A small autoregressive pixel model, trained from scratch.
Model: 7.15M parameters, arch transformer_decoder, width 384, layers 6, norm layernorm, activation gelu_tanh.
Training: adamw at rate 0.0013, batches of 128.
Data: trained on rendered roads seen from a driver's seat, with toy cars, trees and houses, 145000 training examples, 21.1 epochs.
Rows from block 3 of a small autoregressive pixel model, named by matrix and row number. Rows with one number belong to one neuron. Each number is 128 + 24 x the weight over its row's rms, rounded and kept within 0 to 255. All counts start at 0. Numbers have three digits each.
After each neuron's rows are labels from the 100 images, of 14976, where the neuron reaches its highest value: "strongest on" is what is common among them. Only what is clearly more common there than usual is listed. The data: rendered roads seen from a driver's seat, with toy cars, trees and houses. In brackets: how many of the 100, against the usual share in percent.
# fc1: MLP up (model.blocks.3.mlp.fc1.weight, 768x384), inputs 192-239
# fc2: MLP down (model.blocks.3.mlp.fc2.weight, 384x768, transposed), outputs 192-239

fc1.205:187131110095125134169118119138128138164118139146156154136105139138157146136111133119112137107128066099117168124125115100147110121124128122099132
fc2.205:083119127112114158134149106129179132101108124138106122185140115127107125159133148122114088116161110135143144061140123139128120145129107082123094
strongest on: dashed white line (88 vs 25.6)

fc1.556:132169168157124131135156119127198128103146119129079160126145126138108095158146142164090150140138118167140078089098093168117098051122112129113132
fc2.556:136176114149107134114138105140191186110152152143151117125128099119101142085141092059099125164143113082146139168169117129134095159100126124126157
strongest on: house (67 vs 31.6)

fc1.508:118162110128138129134135062138119115142154133131149168142108139138154119104106131116134120083156103170083116095172117138096107122091126076157109
fc2.508:140136158138142130131105154137155101118083175107129150149151108165113126122143104106139051113119188151145144172160127170161184098127179132180108
strongest on: truck (99 vs 54.9); bends left (68 vs 34)

fc1.434:113123120113107113143146070119123135088166124177127134120134094140151128164102106153132158181145108147114091128122117109099143095140114071117104
fc2.434:110101121077134158134187133150132151104178100166125125119142103131156149123135172137133137125105159119094096152123169148119155133104135090090126
strongest on: straight (74 vs 32.9)

fc1.191:128100179116110133131123160148145099118100100092168128153108107134089143110115116117171094145130141074117141142075138120133104141165172149176122
fc2.191:152129150122114121160136109158126101180171141103126142146126121144127140165118160116089130113125109126116112151151093105074133103137113135092151
strongest on: lamp (100 vs 29.8)

fc1.483:145091103095141120143155136160107110073134091137116064124134128153168134139142089126135121091124159163095132097117118163159114121139136163117127
fc2.483:104154111110083158146115131104139112131143166119134071140119147086093135159107174114119055105150094138146116102102084127141110145149173144146164
strongest on: lamp (71 vs 29.8)

fc1.723:134173106184121120189118109148130106164132124126125131170123148137113116115136110093119125070172171163118127152101109129158125097106099119095120
fc2.723:167161117108118095109142119138114168119144156116091092100134109094115120144113146084103128128140109107155099112127110128135102182115095113124125
strongest on: house (69 vs 31.6)

fc1.468:183138112171117095112126106075114118127176119153100161120142132173121143143119140097155110105209141122109110093121144138124084074101105091143135
fc2.468:121055155105111097169111087135101147136131154152146143113128121130124099143117133126121130168154149097091166124095134141127128145094083174148148
strongest on: lamp (62 vs 29.8)

fc1.547:173154095150119094095140154157116142096179126136091125127152122114145096112126119122116097139157113141114115117146139107132121124126162097135120
fc2.547:135113125146100108079117138124151115125138152129171142107128122118129116134156121135144110127117098128107154129112176127111125140106081107103115
strongest on: double yellow line (69 vs 24.3)

fc1.738:123097124108099125154131174139129088140099127152147137147130120151126141114100127155119092120180138092123170119090147119157124172104184132114123
fc2.738:108125129135102140154157127096115096102096127112127189112145140093147132132085094113097158116140130144137162147146154155141174132125204114130138
strongest on: crossing stripes (96 vs 25.2); bends left (61 vs 34)

fc1.372:152169134134092136133157156127118134125148126100142156110117109137164146122178137112145137151148137142136096131127143061146130135134114118112159
fc2.372:097114136073111123105126103135086131131115136101132089125104115108157123145132157137100095077143136127154087101131120135096151101153152125180135
strongest on: double yellow line (100 vs 24.3); crossing stripes (59 vs 25.2)

fc1.301:120157114123134127113150147081143096130129100164136116102138115140142100122120115110145107132122081156165157124105168135168154121075120090145108
fc2.301:144109140094117136113137113123130144147145085160115082148111159090135107169140100073163133151056104126163102116093083102122128098145133120128070
strongest on: pine (70 vs 28.4); straight (63 vs 32.9)

fc1.351:122126123131117128118146120127176063129121140122139127114122118130116114127142165117123163171146143176108157102109122112127108162136117094139144
fc2.351:115116166129159137123133152111107123126082121133148146128153128162175172119120152117110127100152087134131146150107115107109078073139119162104108
strongest on: tree (61 vs 29.5)

fc1.584:155140128171138126178108147133124129134130100056118145125127115158112120136152102161163113096086159207134123139140151129118090104140175133130132
fc2.584:150103164157126126108163137131129111126130133138076121134127123153138146146164116151146135114067121079155140093139156093160171121131096101101120
strongest on: barrel (78 vs 29.7); straight (61 vs 32.9); sandy verge (60 vs 33.2)

fc1.704:138134136145105098112155135125122100165114105112146146153117127136118153105115104111135107105114141100152125123114127142117111107110134124119104
fc2.704:140097136175095119115087094129121123110137174174145115151118115123125124123130140090121151131108151121112161130080172169107159128130114135142111
strongest on: straight (71 vs 32.9)

fc1.728:119120126114119121147152124151114130095198137132131108114126111135117088132190114114120132123130106076134123169048153138128148134100134114141135
fc2.728:109096153149110117142100144123130108139141169096138112148134140156137113091117115141176149106119117134149130137156129141119114138113159126156140
strongest on: house (100 vs 31.6)

fc1.390:104114129146130144157140101160108055176107132063139136159125116103153128134154110130119111094079124179120117135143143150121139127119142137132110
fc2.390:158089164062127114117096139131119148127128117124106138157124093128131110121118169105152148131134153117137124105102139116139127166106169121153152
strongest on: bends right (65 vs 33.1)

fc1.495:139071149108147135127157156143151094140094142140147135140127115133146139134122120093153105123121131151103136166125140101170125128119128139138144
fc2.495:086095079139147094130113064161083136154125156169120136123114134145136129154129133103090121140131142122137104127165117107130101127105132143075136
strongest on: solid white line (52 vs 25.3)

fc1.722:110101109132111141172146139142110141115131156155141156114116157146149169077158142154123111158184169134091151139132150067106119132131129125149166
fc2.722:089067151111152134112124119101085112158192151110158122069189141158120129113113150140181114141139175129166161128102118094162113120104134119122146
strongest on: dog (61 vs 27.6)

fc1.208:145121172156105125130146135129162123162077125119153164098120143150141169125178098134114115150161118135087130183058171107118119110106104136156132
fc2.208:118110165117134099132083111097131140187113159106123129104151148136142118118142153119157122144149162156100136163081135129125122104106133137118129
strongest on: lamp (87 vs 29.8)

fc1.414:164094106094097131164134105106118075087145121132126142109112129131104103129101117145156145158162166127113096096118139154128113103146115120172104
fc2.414:147102149145122099152117079125111098093129131201145182143158133096150140150113154114129143092125138106116106113177123092090099135129129124171107
strongest on: vehicles: two (68 vs 41.9)

fc1.265:136129132083147141085152127120143103154130126116098110115136140166142162101162095117105166127138140129128110136106181158141102117117163173129121
fc2.265:112101141120127142139152130083132126095128106190075154136107109115133145137102152106119086119143155122066143135184128139115147140134158126072118
strongest on: double yellow line (100 vs 24.3); dusk (61 vs 29.9)

fc1.308:131148117081121145131162132125160129152144118143111137118107155131137089115163089144139156119122147120150128107126131133146119114075135110109123
fc2.308:095115125174187143069126145154140111132126131167105178131126122142135141149122145095106100116160180148112122121059138132104120158137147121150131
strongest on: dashed white line (66 vs 25.6)

fc1.132:144106154129129109135077125132145174137163122145175130136139132156133150121143146090120112102124118134123154168114145107137134108123152131144123
fc2.132:143124127168160131164128086115121124115126169101160119129148133118144137121099113151108115137099122099133141119125093168104167159103124141125128
strongest on: crossing stripes (91 vs 25.2)

fc1.135:128126101130117117131137104122144150146084105108127112147137137114118125133133108162166148094122178146105166130113112161170110140106160133169164
fc2.135:114150105119084134155164114132093140094175147171150142099084126125118146109110178146125155157120136121097126111109121132177127107095131088175139
strongest on: house (65 vs 31.6)

fc1.371:117158135152093090150167126146151082114139125067141110167094146138137164138133135132112128117139142136150099134110117123148131119149122117088144
fc2.371:114136136161160127113144128094153123139076122137176124150121135129171168124144116124107157111093165146154138174100127190142140100160150121119134
strongest on: bends right (95 vs 33.1); snowy verge (60 vs 34)

fc1.686:163108168125143123133098103117104136147117096145105112133112120149119125123107049123161123155141138137160090137122168133111074131118146170146131
fc2.686:129108133126115142155177109116133132153113166144146108148140101122110100152166109140124131096059126150146133088115122147141141092096129121137152
strongest on: barrel (69 vs 29.7)

fc1.545:176126102157100120138128165162128120137157134132128186095139140135159155119132153165147116129140133138130131141112122139130123119104101121096118
fc2.545:113088154137122116114169124097140123154162125176135131107142139138101078147117149102093133096125114126107118111096164144092143103117111164160101
strongest on: dusk (78 vs 29.9)

fc1.615:124129141124114124150164122113114089094105125089117137145144150124125080140108153118194148148133146146101092117125127146183119141129122138138113
fc2.615:184128130119124115113118120137131127106100130140094167158127138197108111130134146096121097162096118154152144149138139160164152145122109138114111
strongest on: solid white line (81 vs 25.3)

fc1.445:139090130128140132158112133121105125101181120141107155151154137123116101129144071095133100106145072083153151125109134125160112109132139123166115
fc2.445:108130114156100145143122121145133105131153125139166104117163142102116173141107116123144112083094125068118164154147111173151109101167122153125106
strongest on: vehicles: zero (33 vs 12.5)

fc1.109:139150193122137105129213157116113100130143083072146142160118133138125114105152165137133124101155173122136148123158181105146115121135124097104098
fc2.109:111113172164132145150151100107160100167127121134080110090136106102139120149149155094121140176143127101103148114153115118112133125157171128193160
strongest on: tree (77 vs 29.5)

fc1.586:148091121093106125152138118128116123133158103119113168132137147147111107132104150117147176098113138152091139079101136150125104147125136139124156
fc2.586:126093102089155140123130132109166114136173104104131146132127116118129121108118158188151192100114139112133117152095098138116134072165168170116133
strongest on: tree (100 vs 29.5)

fc1.151:167094068159115128148123124154090136105169105145142134105127142132183144129140133098091122169110143110091154150153097093124102130076132145177094
fc2.151:100080157133126113126128131103092159150150130085171121113154151113166153086107145081106147140121132077144169135139135081094180164164173109127121
strongest on: dog (70 vs 27.6)

fc1.725:159162157181120094155118127116131163123154158116174129123107120162135105090164099122097156133174139116154132162126131106136115109133150078127134
fc2.725:109116100118142118128138108099111133136098106125110121192134128117130113158134109147139161140106116104076116126140118135121112116145108117137163
strongest on: pine (90 vs 28.4); bends right (69 vs 33.1)

fc1.70:182137111133115120167090108134112136150099125120120127113146125140148088112154110117149139144138146142122100130166104148103086088129167101127106
fc2.70:112097159145135129106184126128086127129110153144194133086139149121148167128105140119118109115125113114151137160123115149134118101122116157117140
strongest on: dashed white line (71 vs 25.6)

fc1.271:145151137124090167114125142166169140131140133081133126115164154133163143145127102128170112111105078111097117118111143148103149130096122116100122
fc2.271:150090124109137148084137148120124162187138103097071120124173149144117151118083127124129123117103146130085102125116163117136176090159121130120161
strongest on: lamp (66 vs 29.8)

fc1.253:167195111131132142135158124148108114116127129161107127118124140133136152057103132156100130190108180154147126135104123096132106144142144107128134
fc2.253:104157164097146141132128172124142182146140100134137137144096151111117169134143135148118118143132102131141137185163120143093122125166119121074119
strongest on: bends left (63 vs 34)

fc1.461:121107157144108120120102164112170107113108108146136125123129124149158160155177141092162082176127106120061147145078105168131150100141116154088115
fc2.461:129121142131120124109118119158170129143171096168142127113120152135144169191166125136169121127094109146116113123095070126113144104135173120104107
strongest on: lamp (100 vs 29.8)

fc1.399:180147140140119126130168155162141164080084131106131119140134116148116100136127143101143166128147111112128126110180177136161085148107139146102120
fc2.399:123122153120088127122141130091134133109142165121085108133097110126132088149101140170138127181136185112132125129140115139139117108159130094156070
strongest on: car (85 vs 54)

fc1.576:150147095143148138104117147183117133141167108098159161098117144128181149163152102104144099149142076146145141120132154135154103152127134126097129
fc2.576:134179107095114106129117084150104158111112188141075141133138119117127094173103130150114114134107131098100165161106149134119132096145120115116151
strongest on: bends right (82 vs 33.1); dusk (60 vs 29.9)

fc1.505:158106148145125137144144146147105119140124127104167108124129143112145157130132109135161155084124074144108128134114110104121111124136145077125155
fc2.505:137136148133135123157131116154151127121163143125115094106093119115142123138109126080125090149117114099130154079152118096113075136117120129145132
strongest on: bends right (74 vs 33.1)

fc1.280:169139135132114135118129203161103133089100137139158178100115116163167180125121106127142140130123118118169127122142151095189107152108125108147129
fc2.280:103142133112093147124115104087127111101092168092140142104124108154142133105166085111114060123110111114122121156130156115135125113107131142150105
strongest on: bends left (85 vs 34)

fc1.114:127111139158095152176137133144169075108150136127136116118135129127155127089148144129155121086169161132137132151113123105149142102136171160126132
fc2.114:160176128143144119126156115107088130130126144115143111129134135133108116201149121116115183120118131165120138163138178088100130108065145156122170
strongest on: pine (94 vs 28.4)

fc1.377:147164110199131100185123113129156123137130163081191125147151116115116148110175105118119115061141088125118117127132085115148135134125125134094127
fc2.377:117125148116128143085090110112099149120100138110108169084124145165113117151137139135152099122095184150101099155094120118100166084114169086099137
strongest on: vehicles: two (77 vs 41.9)

fc1.532:164133109153136140115118114117141139127130083091100139103144133123129145127140072176137140157149097154110107123098112123159088108096117137127155
fc2.532:115100084152093134089096134084188132145175108123157103156104122159160108143120153080089168099125119149159112165141104144140147147140145132151119
strongest on: double yellow line (87 vs 24.3)

fc1.601:112093112102107137086171164111106134125151133142100102107138107140155138159126124144145125126130134143124120123130165098112171122094198101125149
fc2.601:132149164119109138112124120116114124178109141079148127155130111140109147144081150097149131109182129130132116135104116152138092116153172142131149
strongest on: truck (94 vs 54.9)

fc1.650:152146148134098124123114116126126148092104109124131115126147123148104144113085152081134119166186123115134151152105089166152153137122139102191101
fc2.650:158069146116125113131120104123107087127130137100142135125124105138109127086122120130098110177169074101170122158111084102110107159114137160141175
strongest on: lamp (70 vs 29.8); straight (63 vs 32.9)

fc1.133:130186157162112155153108135169164095124085080112146143084139111163114158141100160120134137121189105123161148127108125118186095129120120176156147
fc2.133:139131143099141129128105100116110152188127135166122132160133120144128068172106100075105099148107167099106109140134114125115117103119148149103126
strongest on: snowy verge (69 vs 34); bends right (60 vs 33.1)

fc1.269:156150110098116138139152127166118075058138160108121141102156122119146135130146116164131111181127115125128103172142110114196092146063078118105124
fc2.269:134130124172152122156111117141103099125115168136161090105142152123114126138148135136102180168130130156132096174096125108143138139096129156127128
strongest on: line: no line (85 vs 24.8); vehicles: zero (33 vs 12.5)

fc1.410:139168166174100088137123109146130105143101136109105141105169107121165119074139105132097139116190158131091127133122171110130123050140138129153137
fc2.410:119145185177120105156115107110142080127121114134134129107136116089174137119131165155127077111114085109092137158166134139163097127118151106095150
strongest on: bends right (99 vs 33.1)

fc1.502:145177145138134122136143097161126102134095112140164120154094155117126155117131140143133182108194154134134130098145111087147108081140168138151107
fc2.502:095133143127111136122170103128098092062109108133157089161050150131122143133144105083129158127133107142113152132156102155120116160142160113147138
strongest on: car (92 vs 54)

fc1.587:135132123118106137108116136157120135106117140120084136167122135142115107120126132135134142111180176145144095142140140124104120095076162129106129
fc2.587:149163143083129129134096121137129118139127147143162104094131115121136181150113160090108133072155149108099101097113130135149086109143150187156160
strongest on: pine (75 vs 28.4); bends left (60 vs 34)

fc1.316:095138126122170129124178132128127110117113110128137100105099132173196163164112141124127143102161183173171095112108135144111115115133157139103124
fc2.316:118146124136126132164134119139162158133128133130102150111111109141141097128117132111151116118136161170124089105151143123108166115120122089130127
strongest on: tree (62 vs 29.5)

fc1.101:139167123118139142130155101148099121121121137115171118155099118143128138149135130140111139161157138095126131123072124099153123111161139141068132
fc2.101:117143113125116121121128160130157105127119122111119140153096130110103140147165123170107104117165088173157117119109097155147128123203151134145097
strongest on: sandy verge (99 vs 33.2)

fc1.98:121161122123134156131159101138149098080151146111141120091095095107125161139161131094154108096138093134147103159138180131152112122099159153098100
fc2.98:121126106184135141137114102113113113103081119109120094103080142084090146119143102137153128104102146154112119175102195179136066092102111135142117
strongest on: line: no line (77 vs 24.8)

fc1.95:124081126161137125102103143164131108123125092114115117169120149125107101120141120162139194179111132159127116105082125095123092111082142162116155
fc2.95:145152129162146152149128122120116187138180116138113138101136120144116117113095178088103102140083115110145140134136105098124135122160083192092147
strongest on: pine (57 vs 28.4)

fc1.527:140094128146117130131122130175118106123140099098159168132128123116143141100209092092201161138131149101109128143077154163173106093123110118174117
fc2.527:130127095154116104081140158083146150125095104111107114131129151121125113151140112132138114119087186128120096142152130122204127129121139139184103
strongest on: crossing stripes (99 vs 25.2); vehicles: zero (30 vs 12.5)

fc1.216:106181122143106136138112131109160131138160087126132160119103153112107152141179166114136140128191089135119122124114146098165099097094075133134078
fc2.216:096142153122145147135133122172134099150141103142111129110149152114158120105107089077114099137128127113065113127098178129144120134117146120099157
strongest on: straight (73 vs 32.9)

fc1.676:141126111173124155141166119142132113095093163065115133153107132104132141131170114162121083132141116145128102115114114139149155108160130150120117
fc2.676:111138145124162148136128131195161111108136138106096109129120111149113127128142111168100142126123128102141096165083140165129136101085139131147131
strongest on: snowy verge (76 vs 34); vehicles: two (73 vs 41.9); bends right (71 vs 33.1)

fc1.218:137149124120122122139125095134115141135129114094146133140111089123138144103147125104119143122136146066107139142104188065150110174140150166184086
fc2.218:099125101137129124141085099122138153132132095158121104205115097107126117124140140122149137127164087119138133137142143158103087167139118125095109
strongest on: sandy verge (73 vs 33.2)

fc1.149:162141109112130127122129076116152156149114108111119127093116135117101139083145140096144177123179165160120100099100136086133164100066150106080112
fc2.149:154137105113098122153127172178148109128140155125130129130105144094095156126122148133124126123150104138123128124125139167109125116140097153121118
strongest on: vehicles: two (75 vs 41.9); bends left (70 vs 34)

fc1.663:134112120113129128124133138146076105105103084113143115150123149132132141125145126098136183112143104118107107166125171107116107065064124127146148
fc2.663:150107098121114133155155108161085152149136151122110169113114101144094109102116136124120126122153160125106060139104126104113144124148131146135157
strongest on: pine (100 vs 28.4)

fc1.673:126135154102139147116128114153093103150166110143122138116096140137126137125128131142113099142128133161121112112125089132131125168076129093161100
fc2.673:123145135117150120093123149135151137096107119133116128097108131096109102160134121129117131098152133152127162123134188109143126104151154119111110
strongest on: solid white line (68 vs 25.3)

fc1.593:116169110104146132119170126120108106119158108129079150121102141146155174131149100127162110133134180132126133141087104127153095161096134136095130
fc2.593:072090155099120103128140195132146148057144140123101112144147124135117160138189139122092137126132149150137145128094149136128117173155151146121141
strongest on: dog (71 vs 27.6); bends right (65 vs 33.1)

fc1.89:160086151147152135148153196108099131111074107089132160132116135165129128134126130123098102100191150149141161145120099132168119092120111132112154
fc2.89:131129137111162130167132136108116147132138125143142126106082122152125116141107112143106137138123127170150120161154156125148123121095138121111121
strongest on: pine (82 vs 28.4)

fc1.750:130147135113119148120136108130138125151142145120163144135135102163131128089121156139103173113153111095087121141136132108099103158133136155152106
fc2.750:156122120129103123134124181097176122104138120169112145096151117085112086102136147110106138088091079154126077127129099108134127143142171148186122
strongest on: sandy verge (99 vs 33.2)

fc1.322:141134146140127143146164148155103115109073149149153136114123147165085135133143105081133140095140109136122117168112145060111110123141138130176151
fc2.322:109118102146126150157176151092109137118121187142139141126118134117137139153132120116140140145126151102136157141139106126130152113163150112119146
strongest on: dusk (82 vs 29.9); solid white line (53 vs 25.3)

fc1.325:138151128156130139154109127151141146072128128146149127125153123127126118144147090103126105133113123130108106180118153099141119167127144138149155
fc2.325:157119121158139097113112126183143140089123119180135140124149109135118116142095153072129151145135107134107120151122096127124113183141135110100105
strongest on: house (86 vs 31.6)

fc1.638:154111112114134120125140125135158150134115108122139123162161146114133123124123086142124135081144132104125133141120142133128121088133144073169132
fc2.638:089182164118122132151172151149152114120116115154139107159168148107082194146154133126147146148145134123125110124140116119156154157177090114111122
strongest on: sandy verge (66 vs 33.2)

fc1.681:137119083121109131135157143103114134129131075113139112128122122148125123133161171140151130138143153099130088101137146159158112115125099110097121
fc2.681:107149141127118123151131111146125091146139155123087116110154125124133115127116133141125132150126140113056135128134098192171132102156108138110159
strongest on: tree (81 vs 29.5)

fc1.448:138135117144098136119137135190090083085119103138174109135127130150143135143175118134141084108113132137089126167143174129123096116113128136167113
fc2.448:124128125152098118159071123113124080132094157144110131151115119117171094138159106116199105125097136125123149110147124120126109117091112115117149
strongest on: car (82 vs 54)

fc1.625:157121128143119125148146121105116148092116136131168130127102128170169115110140137117130150174154124155143152110113154162174147136101078135110113
fc2.625:099150087154146122131098129142120149146127106111111102134152112090119118134145114106121115104104141107080112155148135137073108129160153124124137
strongest on: dusk (90 vs 29.9); lamp (74 vs 29.8)

fc1.53:166158118140079114147164124135117130110137111140162148136132137127148112143136120135138071137113164078085116133105133111102103126143146115115084
fc2.53:150110153097107113091150138155126075143101147149169126076122133147121150101122131156102097144128165106132093135092156089126133163145098131148117
strongest on: dashed white line (56 vs 25.6)

fc1.710:156102139127133109141103092147111126172103129158117162126135115139142135133112113109094144125148154117131178129122154114097107121093150145103120
fc2.710:097127140112117128152126152161163123110132096183085153118148140132114138135122125116122126141124127163134142124128126152124107135156135150154140
strongest on: snowy verge (66 vs 34); lamp (63 vs 29.8)

fc1.92:150117087119159127156173131111134089127119178075110109132120130154179175104129089131124155099126146169123095141133130122186129111141138093114152
fc2.92:112139093160169114110120149115155093117094135130114089145116169131177124127125137143141145113123056137099082121137152152115158095094111147154154
strongest on: car (87 vs 54); vehicles: two (76 vs 41.9)

fc1.249:159156131161099133143143109103119125110106166147145156100102143171132133097152086127186144119156156171114117082120127119096076107160130094150124
fc2.249:125113147091161125134093143126120116118136107057110085135129136120170102136116132158156125094164112123115119113135185126103097141087106135108144
strongest on: vehicles: two (67 vs 41.9)

fc1.620:145113152147151109166146103163156108131130157102138145116111125165175145122153146110125133095117130157164119091098143113151123120082128162128106
fc2.620:105106137113138124129142077115126144106089117088100131079128139156158114163166110127136142106105131109091137163073144127134144111106135129138132
strongest on: dog (71 vs 27.6)

fc1.605:189146052133129133143113147153104088107098137136081159110125129131131132099165140163177134117107142152099118098123107090158133147140133114134128
fc2.605:111166097087182128158145108156127122137099115081124110114138128078105126151130085157122134173102110130135125142124119108087137124198161136164144
strongest on: bends right (83 vs 33.1)

fc1.327:191118109121094125154183132093112044116105172143125152121121119134140129108158112152133122101166133144115125177116100081136084096153117111122142
fc2.327:146119125092171120139144144122115119123134154126119166152132139100132110138108130152129090115116106105136141169106122169073098130117118128173132
strongest on: vehicles: zero (30 vs 12.5)

fc1.161:130170121125156142120137121146133108104085132107103186085091122123123137094130099128121122111105105134139151138145109135129099150172133136140119
fc2.161:129092136152114143066086101129085141155173109102183092127140113153173124154120160158117154124133119152103137125146137137178129127085127138113151
strongest on: vehicles: two (71 vs 41.9)

fc1.763:143106162093114128151175138146101117074120179130136166117125129138118148157096136086119099130134119100110146123114158172105107127144162145143093
fc2.763:108119108112152130141107098125093133099139086098107117117123122124172104109112089085115127136091123151147115118185132113162102111105111125178111
strongest on: solid white line (57 vs 25.3)

fc1.651:156119187146091142128119154162083108096182134119131142148128124148131150133107178102179091110126107172079146138049120094115159121102155119126124
fc2.651:085098126158117128155091159080126103128110107123114122145136135133128139130157149128146111117136077158087153093087085157093154146120151099114122
strongest on: car (99 vs 54); bends left (88 vs 34); vehicles: two (67 vs 41.9)